{"train_examples": 145000, "encoder_norm": "batchnorm", "decoder_norm": "rmsnorm", "residual_init": "none", "max_precond_dim": 1536, "one_sided": false, "decay_fraction": 0.2, "final_lr_fraction": 0, "adamw_weight_decay_other_params": 0.05}
Rows from block 6 of the image encoder of a small image captioner, named by matrix and row number. Rows with one number belong to one channel. Each number is 200 + 20 x the weight over its row's rms, rounded and kept within 0 to 999. All counts start at 0. After the name is the row's rms in percent of the matrix's.
Before each channel's rows are labels from the 100 images, of 14976, where the channel reaches its highest value: "patch colour" is the nearest of a few named colours to the mean colour under the peak. Only what is clearly more common there than usual is listed. The data: views of escape-time and Newton fractals. In brackets: how many of the 100, against the usual share in percent.
# p10: first pointwise conv (encoder.blocks.6.p1.0.weight, 80x80x1x1), inputs 0-39
# p20: second pointwise conv (encoder.blocks.6.p2.0.weight, 80x80x1x1, transposed), outputs 0-39

patch colour: blue (31 vs 5.7)
p10.23,100,192,215,222,183,152,213,194,222,182,187,203,239,203,227,206,220,171,207,209,232,189,198,210,191,207,182,209,176,176,184,211,214,175,208,214,188,170,190,244,187
p20.23,090,203,180,202,196,203,164,230,235,174,209,177,184,199,215,188,219,231,189,226,198,248,222,203,200,207,205,198,244,167,199,177,181,248,215,160,175,216,214,172,199

patch colour: purple (25 vs 2.3)
p10.26,096,251,185,189,192,196,199,207,177,210,189,183,189,201,202,186,197,238,186,211,217,228,213,190,210,234,189,192,184,236,198,190,184,214,195,218,181,207,212,167,216
p20.26,084,209,200,157,150,206,166,189,214,189,205,205,191,215,194,166,225,201,208,253,212,214,188,226,187,183,161,218,224,229,200,199,218,191,205,202,180,190,217,187,189

patch colour: purple (43 vs 2.3)
p10.22,105,256,193,195,208,216,185,202,195,201,209,210,205,189,253,203,236,181,200,199,207,186,209,166,152,203,232,180,193,203,200,193,241,206,200,226,168,192,197,200,209
p20.22,093,202,195,206,208,209,196,216,190,204,210,207,220,189,210,192,193,196,176,149,232,243,193,189,227,196,188,191,206,199,173,198,231,192,188,185,215,177,238,211,216

patch colour: blue (25 vs 5.7)
p10.1,089,215,180,225,202,228,192,185,205,171,209,168,208,203,202,160,203,206,187,196,203,237,187,248,176,194,202,224,205,193,224,176,188,195,212,212,209,215,176,239,200
p20.1,086,197,229,201,200,215,235,218,195,193,204,187,211,185,230,184,176,260,182,225,207,183,208,219,185,192,203,219,186,200,198,191,183,209,212,163,224,199,195,177,209

patch colour: blue (44 vs 5.7); cyan (26 vs 3.2)
p10.0,111,178,200,221,194,187,210,167,200,185,182,241,249,221,222,186,189,185,202,197,190,185,227,201,204,176,227,208,229,241,185,196,235,175,206,225,190,189,213,191,184
p20.0,113,205,228,208,202,205,173,200,197,223,203,230,169,188,191,172,185,214,217,183,197,206,227,185,235,180,225,182,203,186,193,242,186,185,172,197,164,206,189,204,206

patch colour: grey (41 vs 15.2)
p10.39,106,171,206,179,237,255,189,167,183,217,220,196,197,207,168,177,190,158,181,213,198,200,199,204,212,184,215,181,173,228,223,182,207,219,211,207,194,195,191,221,195
p20.39,098,211,173,217,213,182,196,193,226,231,193,166,202,211,180,234,178,205,181,173,164,216,208,179,214,215,181,184,211,166,159,180,220,203,234,200,216,218,239,202,190

patch colour: green (26 vs 4.4)
p10.4,099,199,187,232,163,203,224,216,229,230,182,205,220,211,208,186,209,208,198,215,216,175,199,193,214,218,162,227,185,201,177,243,174,167,183,219,175,213,170,218,192
p20.4,102,167,189,206,209,218,181,189,198,185,206,158,154,191,194,194,226,185,217,207,191,231,182,214,187,219,239,231,188,204,167,221,183,196,189,229,205,236,202,206,198

patch colour: green (38 vs 4.4)
p10.37,099,202,197,225,220,205,252,199,180,227,191,174,181,208,173,191,216,185,190,202,194,168,207,207,156,231,182,214,195,202,233,204,226,203,204,227,189,194,202,223,207
p20.37,102,226,196,190,185,195,219,197,211,203,173,189,188,209,202,176,184,202,200,225,188,223,211,208,197,198,211,165,219,203,182,195,174,166,184,158,213,225,214,225,208

patch colour: grey (38 vs 15.2)
p10.73,096,182,204,202,179,202,175,200,207,207,200,198,186,210,189,189,212,177,198,195,216,170,176,177,185,209,168,203,186,215,207,225,211,210,205,207,204,273,193,210,205
p20.73,105,212,203,218,196,196,227,208,211,201,186,213,239,196,183,203,180,184,186,238,203,180,236,198,191,216,175,171,167,218,164,209,188,210,213,189,191,217,221,220,197

patch colour: brown (54 vs 23.7)
p10.28,101,226,193,175,263,179,214,203,207,196,203,172,189,202,203,224,185,194,219,186,225,195,173,209,209,240,178,180,211,222,207,212,207,242,194,173,171,203,183,208,183
p20.28,097,208,182,174,212,214,217,203,209,191,198,192,225,234,192,198,191,202,203,184,193,192,220,199,182,156,202,197,238,199,185,202,214,237,198,205,179,207,175,172,207